python train.py --horizontal_flip=true --translate=0.12 --num_classes=5 --widths=[64, 112, 192, 336] --label_smoothing=0.05 --lr=0.0044 --beta1=0.95 --batch_size=128 --decay_fraction=0.4 --final_lr_fraction=0 --warmup_steps=1000 --weight_decay=0.03 --adamw_weight_decay_other_params=0.01
Rows from block 6, named by matrix and row number. Rows with one number belong to one channel. Each number is 128 + 24 x the weight over its row's rms, rounded and kept within 0 to 255. All counts start at 0. Numbers have three digits each. After the name is the row's rms in percent of the matrix's.
# convs0: first 3x3 conv (model.blocks.6.convs.0.weight, 192x192x3x3), inputs 160-169, a 3x3 kernel for each
# convs1: second 3x3 conv (model.blocks.6.convs.1.weight, 192x192x3x3, transposed), outputs 160-169, a 3x3 kernel for each
convs0.66 097:140150100109143113138128170126092128071077092128116128153141128128128123136087160137126099143128128124138128157146151146128113128128203097128128153128128121105128165128144158126117174149128128134128128128149128115172156118149141128080128104095145128128117114128148146141
convs0.67 104:098126128136097152166100128128113164128106182139135080119128128128128128091142148128141081128128168128102147186128105128121192128103060134113161108128085170165105128129109152164144107129129067131128118128128126128098148100119097132090159130200128145116128128128128117097
convs0.68 089:147139128128152094128092128175102128096153128112128177064114128161087174089128128128162128092103076164128110113128179128070151113180113150098128115128128168178128130121078130128144095172128141111130128128129101155139128105162122164128106156128168128128128145139077137129
convs0.69 110:111128114118188128128138134128107128128128150089078156128110128128106128105120153118100134128147118139143091173120128128125105122128151110128119092128153128097145108128128128128097119128094119087099128154137115141159142128190117091096198235173151082128132131121132128116
convs0.70 102:189142126140143077128109140128148071128102128128104134174166128145091132128151137140134095148123132129119128128103128121148097133128102133141162134128116105128128130139148131128092128112158164128113123110092137133128146084128155128128128128128128125128113136119112138128
convs0.71 091:149128169128128128128105128129121128085117128132094128089135128130171128128134128108128128126132104104114103117097161128128128128175165195167110154185133128117161104128158128152128128096128128139146128110160094137130128130079163106140128128128125106128128149128134162177
convs0.72 098:115165104086138128120128128159104151108128127151101155128159098126164099094143128156128079160157117097139150185111128086128179182114128156102081150128128135140136089115122086073150128147139128094128128128146113128128129135087128128099100140135133124128128128128107122128
convs0.73 109:176100147063213100166105139128107144128079111132142133111128128128156128109153147129084104128128113113160112120121107128129116128100093125187128171088128138073069141128148143128083118168103119101129128128170103148128082210128106128128114168098128128122128120109116124139
convs0.74 101:088128128128128063155123092140128168099128150128128104128160089128147126121108193128129077129140078116128128126128167128135128110128169129128128128147093121167128128128111170158126145122128107103149088197121118128118128098140128147128136074154102106148097091113131128156
convs0.75 090:138090128129128128128128105128103127157136128128128146133066205062120106105128099128154146128102111112102140134159140075171122128154178080100091128125084145128128137128177128133128121128128128119135128088128085096128131128201128118128116185128128163098128128110128128128
convs0.76 115:166128128155128108137151132128200021109229120139081198163162109128107152110194129128134127113132128125160134113131113153131128128117133128136128110128171112147175105176114101168156126128151148089159162155152121128139128128128121125162097134121082134091081151121116120164
convs0.77 105:166128167128044128128228130178128107092165040120078128137128118126128123128128117140124128120126128128128148094113128173098101123112133128120153110169141128128135128185107112177128128136098132128141136150145118124128179166156134128080115075159122128106114129128097118124
convs0.78 092:119148110118165107112128081096118135136173138128115128128128094082139128128102123128117143102128128123109133107054107116101144128130092091128089134155139078157130128123157116119128128128128128128126128128169128128132096113109089133135128101123128128142128123140128128132
convs0.79 093:128169098128150178079128163109128147138142128169094128141128105157110128123163128128126076139128147128128147128061133094152122073128082102128128135157127128128128110137128128128087128128165128128143128095128151138104110128117113128101117071187107123165142081128128128118
convs0.80 118:118153128148120090128151150160181108186081195096178128116128128134081129128162153128126142136137128110109118106156130128160128103106128168057139134147094109128154128124128159071143128128128112192121089148128075121150137115105151128152155094146128128099144128154109153128
convs0.81 092:129089099112128128128093138127128177088128128162132128134130128090128114128128126128098172107093187141125128169128144128158146150158101128128090095151128127128140107110140128100128128121150111128128080128123168122114139150143133115128086115135133128109148091128160050117
convs0.82 096:128128128141062159103157112142128128048094128118094152095153132163127131182128103107137145128115119137095094110128109164163096128102099130134128104122100161115144114128128124112112143125119128111105117153151088101128116128142136127119171128137141150132128128111128088128
convs0.83 093:128128153124116128128117128128128128128128096134125122128106118115128124104135077101127128128128142128110130115128066093139128128129128137100100181103152128120128091075195090121128128109144116120156127107128115128120128102113124163128116129128128128128171114145126145082
convs0.84 102:110153112098128106128112128128128128128128081110115128098134120128165124151115128143149115174128120128135146128124122113147128128101128134093097180143128138139128125128128108128110128113128128128112122128128177128089136128128148125128103132128123092131133131105121150128
convs0.85 099:136128090090128085128123140103146178132112128128127128128124146128198128139112111135128141099128135121107081187111150099128128128178107132132134121136140165117128106108128112167128115128100106128117093107138140096121152156129082144128102125136083168128128169127128148128
convs0.86 095:153074159139112106151134138125115113137128146127087128128135111128128121128149175126112111128128128105128168111161128128128128174095128152128105158145143128129128125128188128140163150117144155127132128121128132128128183140128136081163165128128128136163153128151161139079
convs0.87 091:129128132202128128137157117115128123170099128107106149128122122091209098128128128152194111128120125171168128130108072054136128170128105128125129116105112105149119128114130128128108128103128113138103174126137128112148137162087128099119145137165160128147128113176140132128
convs0.88 096:128128082148128128128141128110128154128128166157100108135134142191139128108134151082137142204128114132119148155112128068120128128174182175128128135050178128122126138123128149128128128127150148128127128131135128128124099151153128128131128133127128114128133108168128140128
convs0.89 098:084128125159055110142128180101139137125130138128115120191126099155116123128128128128176128142128068128128128092163128156128129103147142134131096113128129201064118103150154128128180094120128128109128074068128128165128128112163128128111112182118134108128146163094102128128
convs0.90 099:088131128108128110156128070103111128107138128137153111175103128128128128128089086104128107117128111137121106111128093128204105113123128128118151172088159086128165125128093128128128128128126128114128128151124118128077136091135050110128150135128128108128134101103123128147
convs0.91 091:146121124085128092117107138143106145128128166169125128088157132173119058155087113118188101160128130128102117128136113128128162128128102103128150130093165128130156174135128150092142128148178171118157157094124101138102128129126128128111135128107128091162128140139093139128
convs0.92 098:128084161128112128130123128097126116156141166128098128130128088107128120146128146128098149128081173173128118168128198128098110139128101128141128107131070123128156163065128121073152113128122149142120085153128120128128128128128134111128128150128128128155138141127144101133
convs0.93 092:129128128128128128190099169133128140200128128057128086190140099111140128128128100128106128121128110128128146152125109110113113128161166117109111132205099073128143128137128128128128128128131128135168124115128128128109103128128128159094149128128128128119114128169128128091
convs0.94 096:128109158142101114128110167073128156128133140128128166112132194111126134131108126128128147137151058128128089118090128160177136101128085129122160128107105139128128128143181117128128085159128128128105116093103162134143128175122128141126142097134128128102131059145140128126
convs0.95 094:128128136144095067173137152121220124128120146089156150128104128154129174166105135128150100156137103164128146160113127126093104141128171128128102101128114138128106159128124128128124139145148175140114163165181128136128151128172119149128091066097128147106165144128120138130
convs0.96 116:128106148129128128118216081144128101093175134134121175128157118133166189166111133128124152128128090128118097138113114128111136128128133128136170128138116176075156129128128097155130128128110144137128118108150121128131132088128131163128096128108176128134126128106142125115
convs0.97 095:170181121166100158112138108167128138159128128071128150128119092091128114112131146128130153119154147134128128151099128126126165153127115128128109131162079128148164145128160128121128128140107124097111128113082143092105128128141119036158128077128128128118079160128128113113
convs0.98 101:104115169147128128132113108125128132089116104128128116128128128128128116143114129163178128153145128128128114111128128086128128117128142214106121164124083163128139118128128128122190138060178139133128136144119118127128096128139128128138105150101108128109128114128128128132
convs0.99 108:143059167128128128128124147128159127128129140115105105128089135109147115128133128126128156141102128115118124173159072128112128128094121128126134144128128134128128109125176128128128100139169128099128142122121128128128110195128111127132148095104135078126128128128128128128
convs0.100 111:092121085128128093128138128095113132128124165139125114166128100139175143128107197173123128155146128098128110128075096128185128111124116104070128181120142128104128168128110145122128128136126128172128117123128145127143168112124116130128103156168091144151114128105170112082
convs0.101 093:143096128119148128128128138148128165128128105128094170128131128188113119128127109104128112134128128106128119165128134154132091146128065128142107128128128141102099128105128075092140096137137128172128143115083128143162108127128095128128128128128154128144151155125123098104
convs0.102 110:190128128120111123125173115095094157124128121132173128114128147128128122156128163153123119128103116113128087116113097156128154128140122128164128128129101127052128128128111114113136128124128134128105102128091131131130169194128139128128056092041119128108120128114117128101
convs0.103 092:101093162128134121112128128139176153156144154146126082128073128110159128132128128128128080073128128111128128128131128110128128121079128128079128086059174164089158128135128148094128093128163166096075117128153122128128089112128096106101116128125147122118108142134128128128
convs0.104 095:128167122128128094143149128128159103130118119104082174106111166185120128164161172128105124100106103148117128163128148128099097155093124102132127090128128110157128132128025128118059116128056096153133128116128061123128136066165135103147144170135101128128128110108128128066
convs0.105 104:187128128147128128136115135088140128144128083105144108128185124101167113103103142102128147069161099128156128075142165105149150140128128084126122146128128159135110125104134128122128095141160128108149128112111128128126128128082138163118157151165135156140128128143129146129
convs0.106 098:108128128199128128114121128128139117128128066128128128159128144118128066100088128107124128128114122113147128099107106131172086094140128113128108035119187107128128115125126142172092098128102128125101107128128141182128123113115090149113153164134127098083128110128152114128
convs0.107 105:117115172167176109099137129128128128121147128130114135120101128134152116148128193156128126161128128145142118125128115142169136144111128128128116128115124160178128128128116128129123123153120129139122128108107137111128119102115106142122128158187131141113128086128162128128
convs0.108 095:089166161152121128146139121127140128112128158081128142207128117128107112128162080102091128104128122093128147128128124113152128117160101174101123163128128170149125128128128128108206074186161110128109155149128120123128128128128128153130132162147128153129116111128100118128
convs0.109 110:227141127128128121135165088127172102123128161091128097094128130188139119126096121128125181121111128128128164126161186128145105114100158093128139147101098153117128143114104121128158113145134128092128159155128128128128147097110145125121126128136128128130104123117132114084
convs0.110 097:108148128128107152128137135128128128128150128144128128145143128128107144165106077128115132128128060128128128128128128143148048128180100084153128113091172097105144076122160036166164082144095151128113140128112105144128128128138107149128113086119123150128128143128128122150
convs0.111 100:125101128180145118097128110162105106095215128120128095106128119188100128128115084128131149134146080128164112127151146095164128117121120108112145114162142081128168117128117157128128128082145146128149174186121128145123105122134128128043090118100132121157158128128175128128
convs0.112 115:249108128113158146104154105132128136128121138167104161103116134157104110161107189154116103128128197128063108087136145146095142095128140136120076171128100099109128128095099128111146137104128128105128130123075113128111101124114128128167155128128088130125141128128182128118
convs0.113 088:157121142128163120115147113128113159121109128126128128141140134099094139171096053128128121115107128128128114128112129151115128128079128146130111128102178129128125091119108151128095128128153117095180177133148128128128128119093133162139128116128128100128128128128128093107
convs0.114 099:128124101113128128111140185106078143128128128143109114128128233174094134119113091165128091128128136135128137169120108155132160060091156124109141128084128149126128150128128107161128128165104126148168128164147150153128126128082088094115093099128150128128114133158128084137
convs0.115 096:156090128157175128130160115128191128128110158128111123128128122128126112117075128128091146116138120164126109167154118177171113145145123101128172115125136134123128128114144092128128128081128090093145128096108128165145128091128119086128130115128147158103128128089103128133
convs0.116 094:128126128147108162111115128128128112128147128116128075142107125128183076114172128120126116128109097116092064139097105128146120148131152119128154098196128085143162128107128119101128128110128171128128128128137128153102146170133128095128154171128195097159101079110161115100
convs0.117 095:128132128116142128128095128169128128143099067128151169088109141128128157087140143128139078128119128117130128128128150145128146124128117123128151153130178128156152137128126128128128101083125155057120133091138122135128171199050128154137097161125117128155128116117128110097
convs0.118 092:128097143149113128153128120186129130149143155111141128128095168128128128128112142128128128111121156140104116161128147144128128111167136140153125128128183128178159138101082156067128128104127128112128128190078136127169128128128128155085128106128128067135145127128137146149
convs0.119 092:161128148141128099129128144128139121160055153158137082116104128117128172128159083141128135128171147139148219124189078128121128128128119102128198188105128144122128146134128129128128112125144080119128091128128168106084128128139149152083118128071136140128116113142072128128
convs0.120 102:117128167192135174086148154128112107112177116128111080091148204100089128090114078128116128128104128102128113128099116128112094128108128163142111111124140123096133115119128144128161126087169108125128125102107157128128121091120128128148119128073128128174165105148133130099
convs0.121 099:156128128128125119106118127128128156128150110061128128097128154119090128128101128128128128164142090128128129128128128179128160137128128109108148128128154137144138128128137149139128085128124090133128128127128141128159082089127103128130234163166130128134089114128090090176
convs0.122 091:144176117121128122111128159141147128132116140140167181240096104110102146117166133128174128124098142130111117137124128141164106131128184161093128119135128137159115128128119125194181140132128135128104089083171170155152144146085157082157128121128123128128117128109128126128
convs0.123 100:131112098128085148153123051128160128192135128136128128150116128086134115151071181101120129115128121139128121083120128128128128099128146163128098128148145141171157128154128155182088125148134128128131159128138128128128128178128165128131128118117152128161167125128116110128
convs0.124 122:184101153128125173128135091108128197173087137141205079151109135122136118131128116154128174130093111128124128105141128052128128128128128128130126128153128110085129128130179201128128159113117116126128113136124132128128128150124156153128127128156122128131183061133168137105
convs0.125 109:142081128103128119128070090088113149128126164127125097128092153114124137151106111128099130144128128117128141128154058156176096103128169128101128154086090128161089088143128094165151128128119148128128109143139107128134128091128166128128075128128128154107137157128140122142
convs0.126 103:128158128121128128134128105128128143163186128128095113128128136134140125128128069128173115119128075132100101128176115128146133128142089145109128162102118098128150127129152137203091136128104140121123172127128147134128080112153134104120125128099134131085098170111108128145
convs0.127 095:128102131113145142140104132109092116128104128116128091128128154137112128089128054128119083128128172112101172128139128133128142154122128128122126168128128118128136128138152128128112128157138118136097143132128128114159128153097092128020120110073083122143128102099138183123
convs0.128 110:147174099086119155114128128127164138129108103151093138128124122111104121128128156102128126107156128128140134139128128158123129106128156108128128132087132181150102107168128149138115165128150128156128094142085123128089113128127123128088143171128128128132118128115130128128
convs0.129 094:084128163080128114120152104185125100153105128098128083048128153171118109128128147142098092105108143128159091118140128128134097128128112155134171139128131114161080136128157128083067117105147128146128128142121140153128128128141103128128168104183113150110130129123128160115
convs0.130 099:128115128169185073089128128128128128152149114110115128124161128151114128127128125137128083107128140138133146097085164128169096140128138085128128105084137139128150128098146100113125164128168084128128145119151128128103128128081128149081149105131126128150129128128134050128
convs0.131 119:096146159113155122165094108141045213160172162095160125164128146128149120149104129122115112125139139161128118087088146085128090132137111128119128128112125090128128129128191155115128178122128128128153100170114128085106144122133128128086144158134143085128136128097128126127
convs0.132 109:207128128141151161128144128088188086129101140128154128128091108094144108128090104125109107115128128081122168128128128093125113126178128154128100118178098113128158156125143126128097141092116128128128111144128128128072128162103199132149128073118099117071165094102148094110
convs0.133 103:118206060154092151151117191128105155174082091091149105169067113128136140119161128128128127179128128144128128109153100157128128128147128146105140167087128128128128128129102149163125160112128107121160128134104105152095159166128149128128143128108098128112175128104128115132
convs0.134 095:165128116074139158135128126152128126147128117120147134149095140137128128128128181128128128128118128128100164122107119176114159128118162135128125086145132141129126115090128128101059134132128128106099073140128223078128128116166156086118117139139078118128128128111080139128
convs0.135 112:170128112165146135133168128159083128093126128089123136112094080128129189133171129146169120128128109128162128128129127148128137156120128107147199079128129113144086128144104159106150091120128090128133128121121138128114128068109170128169128149174145127115105148068109133133
convs0.136 094:159162102145111139155142131109125147128128128135069128142110115111151134140143102128095128144128128136128126166101167145114168128126174128136128128124128128136096137128184163092128126128128143127112170143164116181128128206128093128101156070128128128143138128128135167128
convs0.137 118:185128099097200082164142128108096162128159128128097147128111128076128087128129128176128128128128109109159111124110128108128148137128142112168130170034188117123130128128128128168087128128128128111190114128128131128113139128128128121095095149128172132153128169128169092128
convs1.66 108:114128127096139128144101124128171151109128152128119142120128138146063128125128116139119128149132119128128128128145131173140128120092128113111089128128151143107128128128147143110102128128135128128128128114138127119108103132160168128128128128144128114128128123104059120139
convs1.67 121:160128128128158110114128105124128128128160141129114149115113176150130125163128150120130119141159128093142126149163125130112133107175095128108147161122115128137102164145096132105134083160087128113133136140127090173151129097087128142140102128128107128146164120124149128128
convs1.68 103:151132128128093143114113101131150116128128155102147171113164128128128088148123119147167090169143128174137076190113118171128087101128119128095128128128105093145116128128144120128070128140161128134217109128128068128128139151166121076128112164121167128100090109119137128128
convs1.69 110:102081110148127169129147128128128128128100128135126127128128169152128128128143128130149128128123097147138167128128128167155141126128094115097128128131108139139128140128095166095128117126125149114105109115147140136128128112113082128155112135128131122171128107103118146128
convs1.70 100:149143128171128128128170128105116107064111106149115191128142181158128088122120154128103134091123119140166133108128128128128120101172087128128106128114117128131120101128053143128075116165128145128128124166128108128163124120150083122123112176105133111116128124076128096070
convs1.71 091:128128074122130108128128145128122166149134166128122110183056164128116123054193106098115128128141145114120076099104147131158142128128119119128128090128162125128146128083128146132128130136147119085148143112128154125127134128128097130140127191135171159128146170118128160128
convs1.72 108:128097088090128128128118123101174135128128110160128128131128129128073124116126154086128080084125128128133128133139098109153128128091096076128128114068147146121128128140147128127113115093128147150128096130051152103092107128141162128141117110128158142128118151128126128128
convs1.73 096:138127128128128128128128128128149095085105158128128112122128135137134115127147157128112128128126087128173145128170186147128128128102128128128102140196165128067143104128128153096113098145128076116128128128094119141145129096161128188153156128119131108128162128128090138097
convs1.74 091:134130141128141109128151115104128131128155131133091084123094128155114128161104154140105157147133141163131100097123140132128128128128139128128194152136138128128155128111135168098101143109128121107087113128084101141128168147067134177128113101157109145121128147142087154128
convs1.75 098:128091196090129150131128120122125159128128114128136121128106128128097185093158097090159128115149128169128128087128187128121132128128133084176137123157128119073128099162128128111122159104109079122163169103077131128151094128141110129139122108128128128142104128125146165124
convs1.76 111:128170128128094183161128116128128102091121110165155169128083131099103159121062106155075128107139156128065141128128111128117143128124100126127125086128145164157125161083135131184128125157095107128128131128130144128123133128181222182128088167096172087128128148143079148128
convs1.77 098:123142128128128152096097128192128109121110128142100129161128129094128149128128128128135115146128128117128128128094112128142128150128128128128141128122132116128143177125128126168088128128152184153095179128128128158128125135162188128128114170128139100158109128131103128122
convs1.78 086:107141128151079161156128150087128106128114132138128164128128111136112128181128106139114105128119119089089146128128128128110128112153128085128135121112128133133128161128138136160091128122077128128126128128128102057124118128151105128166102155120109176128132128070203143109
convs1.79 099:183135162128098149128129124128128128114134125153093122128083146128130115153114103058128123156119110136116114175151162128084155062126128098156091141113128122128128128179104128128078148112128128132109166106129142145099106153128127085114101106127164093176128128128124128128
convs1.80 107:120128124128161128174109128171100155101128095164093128128128144128098128128128128116122128128174114108128117130128128098131124164112122166118155139086128113107098168128169118101119128151114147128086132124100091128154144128130128106098118132130106150121097079118129133128
convs1.81 107:128128089119128110128135097121128181109142140097116128096128153128121128158095120128128103180128132128128128189145131128119146086128132075139098128128128128123128128128170110125163131155096154083100128128154137147099128122097109136100128044128136128085101143128114128128
convs1.82 103:128128128128128151121154092117104158188128128063132130195158112128135128128097128128135123167128128142128127106128128128128105112128158125159103158128122093164128113087141054180150128148122128145089137068133128135087098105086093128124128137124132132079128125149128134161
convs1.83 103:160138128134128120087124144106123135102099136128128128155117128150128080128128142092112095137144107128141128123122132090128120164128149111138128128128062096121116120128122111128125128128123110119126171128150116128135128124120126172159128143128128128103128149128109164128
convs1.84 110:120139166104126145128134158116128185121128120128128118100128128149094087143128128128106128128139117092090151135159128124134140128128128166169153136125128128122104163114134142165128160111137128128128132072119119128128128144138137119105073096121151128121163128081128169111
convs1.85 090:060126113124141128101153113128138165149128081128091164086128149132128144128128128128101128128106107170103113130095128132128112109128089071112098128153122128148109170163128128152128130133169107148128132128124131128128106110133128118128123128114138119148096128128128108124
convs1.86 096:112157146119149161128127114095128137128113128128128113148117157133099125176128128131109151105128159066128128128149110128155140128122101148128163129146111139128143100128128128128168128128099093128128144109139129128126128126150147185038114128026130103123077100128128081128
convs1.87 102:137155128109138145137128144128152128128128126128105148196091128149105155128136128128128128128128164142118128149128096145128178128162136128128176162136128186128113211113125128099115140089134127165154129081096128128146128143102105114172149135128113128128095128128133132110
convs1.88 099:125128128129120109142115181128128128090131128111149106170128163107120128137086124153133128166160128088144155104105098095191141106144107145128126109064122154130128165117128128128145099128172128114145079090073160138128136132095059128128128122179110145093095167153136119128
convs1.89 108:105130171107139084159060140128153125107100128128119089128090113126156105131151107139173126142128128154128128071117126136097104128128128147128149136128171100174107109128128108067147118128145130114098186127157128128132112107148128126102151101097103140128128156126128137128
convs1.90 095:085117106154128203104128128128128121128128150122115178145112179128116128110145128167104093198128128153102128195089128128088128186128128074141081101208128126177152097128128128129128111069128128128136104152128114128128087070128128175131102120109100128128128142104148131094
convs1.91 101:170122164123094185128141138137128113128169128150140116128168128154144128128128154166118149107103128110095116128084150128112128124126146128095128098147128128176128141151125187125128128125138135096171128115128128128193105129130131189140110128128077128128124122128128128115
convs1.92 106:115128080156128127128128136144128131150142132128177176117178131139155097181126120188105121155184104099128138138102137138163141076155109153128147154141094123128154125098128128075123132128128118116156128106113115128139128071128118100128081140133157143128128143128162092128
convs1.93 094:128128122128103128097117128107142148128128072131128152164123128169110131114150108099128143135116128128141164094128111109186082108128099128126162128083111128129172131128128115128148069119154165137117128156141133100116128128134114128114113154091100128143137124104116125128
convs1.94 103:096108152128106146143143143147128113125116104146128083128111080107157140101122135155113152128087128208152111126128154091117117139176128128128170137131127126154160109070171118128124124091109121128085128128127128149115160128158193128128101151108131150149170128101094171087
convs1.95 094:128128128088143128133067127128086128162149166124091102099196072097128128146119144117128128174128108111128132115078107168159130128128128143161128128111128121140132128166188129129128128149112127128134128133077107094128192108128128122134164086176174139143157128076128128115
convs1.96 108:128192128117122206164128114128128102128123156128128158078183104107119129130173128141128128113123163109119176128124141088128110147128078080128097128128133128128142128107128151128128128128176117108128123126126141137132136128085128113128128128113128108128128162118128128128
convs1.97 096:128128128122139128095083164125145113128143128112128095097127146128060142153128122161128159159141128134128113108071128121128128134118127114129125128083138128137193125128114092163173148136128110112122144140121084128120150157144132153122099053128128133113101128145145153164
convs1.98 095:153128128128166128146109151139100128147128137128128112128128155128087152170133128128079145128128136128135128136089128128128132097099128158101131122128128157159127120128120090099134097128128126135100128128099094128137100114152116161139078182106137134132128128128128128158
convs1.99 098:128148128128141128117128120128142146122128128128128144128128147146128091128153124128139105149128138127128148166184128142128158161128164146110128128160134099085169105099154104114123114140128109128138125128128128128145128140074138128128144099128122128087128072128128105083
convs1.100 112:111146128128098128151119143122154106133128098128171100103128125114105133166128066117128168106128122184101109123104203141128171204164146108112148142113111128136162141151114060128146128128157156143128160126124122143093114128137152128128115171128128132143143174120132135128
convs1.101 090:089128128128161083091128134128080128149091139103140135125115164133128128111141148171101128147121128130163137128088091121128099147121061170123089140146128127128135136154137128123128128116154128128128128120134106128128128091145147144109128146128129123085118128104128115122
convs1.102 101:104092128077128128139132128144137109129155144128128128106114128162149133128115128128128110159107171128167128123097128137123095134195148131147128128146137128128128128148167123106103128128128137149187128128131121096151128138139129118096067121128128078132128110099128128143
convs1.103 095:120128134145128128128128120096112124132084098176078128159128092128135153128157128128136123128111124128128128156128154128150193128128055128128093117164109154128128093128128186145092149125076147134128099098158185108086128148132132104128127100123127128110128150123128124128
convs1.104 097:128076128128128112128086128112128114123128166121100128093094093087077114128128125115128128168109128176134128141145146119148082133096079128128133092115128128115103128099113128115150128091128159188142110128210185107128119128150099148146128180132095113169144128132128107217
convs1.105 116:134083128115128171147125143135184158072106105122100127136142128128159143117126126096115128055128161116132178162119110150128153160110128097171153128105128128128131135138128128103128098165085128123128128128115220169128115168106114109112157128108114126128147186120102125095
convs1.106 098:128128142128242128128141128115133112137139151143173120221131133128115128136099128144128096146128111105177128128138146171110121076118146149135133114144128081122143128145148144128119128138116128128128152153128134128128073128123128152131080086135111096107128164116112125127
convs1.107 102:109128102150069128128128128125146128167118087098128147128128099100111128128180137128128150140097083198150160128125131128129128112128129147088086132126141118128165105143128128128135128173128150128128128202056107128066088137090148136128101130122128155122135127138128133128
convs1.108 092:073128141132109128168159128128110128128128128125128128142158128133198084127128111128128125128115128106128155163184128101158128157128086128111103135128104111140128073130172055128128086210120107128128110121124128118130120151128103128147130089090134149128153108128145108128
convs1.109 101:128114128149128128158148097157114128116128120128113147128115128128128156128163111128120128128105069136128121080164095128123156128087129134128128135128166128136130128128165162098132153103087128128188128128172128122128128128136128123115128128108143137128138124067148141122
convs1.110 101:128128128169128088128174111128120128128128128170110128169118105103128128130128128118128092147149115117184136120128127128104069128133123128165128101128128107181196172110154128128081128105084165128132091128096102111096119128103146128107123085128128150108133149093143109128
convs1.111 096:099116189078169150128124128091167142128116128172089131131128162096128132081163128081177128131102128167128116103156128211128093128160128154119145144128126143128128123128153142178116152128137118128103145162156128112141128111177135199098128148111135113114128142128147098128
convs1.112 108:128169103093118098168128153139108077169127137128122128119128186113140138097128066128101128135134093098156128113147123128085132119074156113121152152128193128121155128160133156128080148128089138128143101099107147128115113082137138118128148128125103106128128128132141095147
convs1.113 099:123104128082135145121109128128124128096159138099150090165128128130130156102156128128123128122128144128122208122126208146128068168167136145128128098151110128169122128165073128160101122128127126128107109128128077128128128128111072093128105128074169128079153157154177128095
convs1.114 089:128128133128111128128118119140128127136128127150152150128143140138149059128128122126093128128111128171178143134128194153088128060210128129128113128128128115138113158133087125128146151085128104128144128140128128128095127102128116128164183128092176128142128098128128090136
convs1.115 090:128128128131128144165128173142152104153085128108163110090136128126128128128091130094087128128128111128114154124151150128059134152131107079150128117115127128115127128128125200128128165109128132076128087128124128164128128130135098139093101140150075128099159128172128149125
convs1.116 088:178099153054119144126128111128105088128160141144111137171128106137119128137167143116134128128128125173110110128087120128109135128147141085091128128116128128121128102142107098128128091144106128194121128170217128146115128113128144117170128128128125128128128128126108128195
convs1.117 094:128128137090085106128128101137111099093125103128128107118096138087128128128150176128128150146146132149128128128168128134128105128095128128105144128116101094105144128085101128155128148128128121152128113067127128128118135128128176163147183093069147115108128128113135128128
convs1.118 105:149128114186156134128128128159139128105128123156142161081128128163128128128127121166128105127112090134179114093109166152141128103077141101166139128137128110137128128128126128157090128081160090128163133114111113128128110114100128141124128110128133105143123111128126122148
convs1.119 083:151084144100091142141120128129120142128128116124128131152169128128094128128128147128101107135128172128090128148093144121128128176080124102172128118096090082128162138128162103138124164130128128162129128135143114170153121130134139173074089128128091122147149128142093160128
convs1.120 096:128155128128128146161128128176117123128104067128149175104128115077096154104128139089128107128128131128128158128127109128126148168117086162153147122128128128147100132128075128171060097155134121121128136181173121128128158148098146117134128140150144112100105154125111136132
convs1.121 098:128128128152066138126128153128179128104128157181042123128132128128099146142123147128090126128141154116155128128164128109176117088128128108128144113121128107127128099128095051128128121128172128128128141128128113116134128128128142128109075128136118128110118144171128138110
convs1.122 090:129118128113095114128106117082128121128167124128153148119128114128134112191128092096119079144140179111106128128128128128128151130128128175126129123123128163154128137177116137138128117089103128128149113092129142128134145128124145172135159089123169128154101159110128126132
convs1.123 093:101064112140162121128137128128128148141128128128168156124128102120128160153177128128152137164139113120144149123095128111066128153076128128077128097101123128158142128128062128144126128128103128082128128183125128128121170144106110128165128173132128128138128132113116128159
convs1.124 110:118038107137191119128135150128110107128200128128131158128150113128158166152142128128128107128108135084117175128100083073128164128109115135124145157094125117128120132085145099129157128128080128140131115134139106112147128161157113128128128128143151145107128111128181118128
convs1.125 111:147127122123099141128128128128190121121140128121115161102128140112107127128150128154108081128154128125128128128128128165108083128097115128086137124155128095167088125102130114109124128118128087101128084091190110112160128150155137168135128128096128141078127138109130109112
convs1.126 096:128094160169115151101104128128157118092128143125128128093127120108120136102128154117148166153105128157158133153164102115128170128128126115091105099174124128155129092128128094120128128096204118128147131161128074128099093155129128128079128128142114128162126128133145158128
convs1.127 096:128132128128128128113139100128175065112186151128112126123150150128139128128130127128087157128135128091128128128128128106111141136130148068128128134146128176164144114128128110075128134106171128128128127128128128178127107123128128125074128114157145135128128168139097128161
convs1.128 116:103165128128094128177099124128128127125128103112128101128144095112126136124113126086116138090063110193128094112138113146128087111190154112156161140147128128113107128128127102128090136173104128074140128128158160085128133128163134132128128119109112151128160146120128118111
convs1.129 093:128125082094128072163142128128128151128128128139152128128092128124159095098128155128136128193128141167107087069143128158128164157128128158110189128079128140150128128158146105128128128086128128128086125082128128128156107135135128191128128130128079099139091112166128174141
convs1.130 101:155148128147150156110133137106146128128128128144121177128128153150135120128085109111109128116124107137116165083136132187143168128165128128092125160130093149106148150128151128149128128125149126109128131139128128128096143083112099032100119128149128128131128105128117122179
convs1.131 117:128148130080128091116128127136128118091128128154132128128128143118090167128163110106096114128128128122128128128128128171139128099130125128131158128172093123148128128128124166128174134113154117182117131138108112128129161150128128137151130128156128114095119128154128100167
convs1.132 101:118128113128191128117107120108128100142137128123114197128124169091124136151128125128128123145131140108095128147060128165138128128090082136128128128124128128175128148101090128160128144149048128091100128128146119124075083128105152128128133128120158128128154189130128145100
convs1.133 109:197128128128196151128213107101176140142144123120081127066117128137128130098124104165128128079108079085128128128122106160087127128128128128118139128172128128160110119145128134103128128113135105138152107091132115128130128169071100128063098088164128153128157128138128128122
convs1.134 105:128102069135105160146082174138144107124142122142126135128067128128135107135128155128138168072138151120164129098128171128097128128129139145160128119125142128140128058148085127128102097122128112159125128128181150117096083106173118122128175128105128094153091151106145118128
convs1.135 100:179113149065128088128128128128108191101131128118139094156128159108128108128164128147142128128128128128119128132128128097128128128128111116128145170072185128128125066128119136176146142132128128129108128128134105128128095169142070137071135103173116122092135128112148131116
convs1.136 098:153185125138087117138128128116111165182128128128141156131106137128170148153121117130140136155128105128168124128107138091161128128177128121103128119131128154095113108128088113147174073128126154143156128128118128109128101118094160134151128148154115139107156128089128128118
convs1.137 106:128128102176119128135121102074123128181124128092161138128126128125152186154150128146079116127128162134128128128107128087171128104117125128143128124166117106085134147107128128072128191167149083128128134128127128128128125128142128126123124128121153104128128135161121128107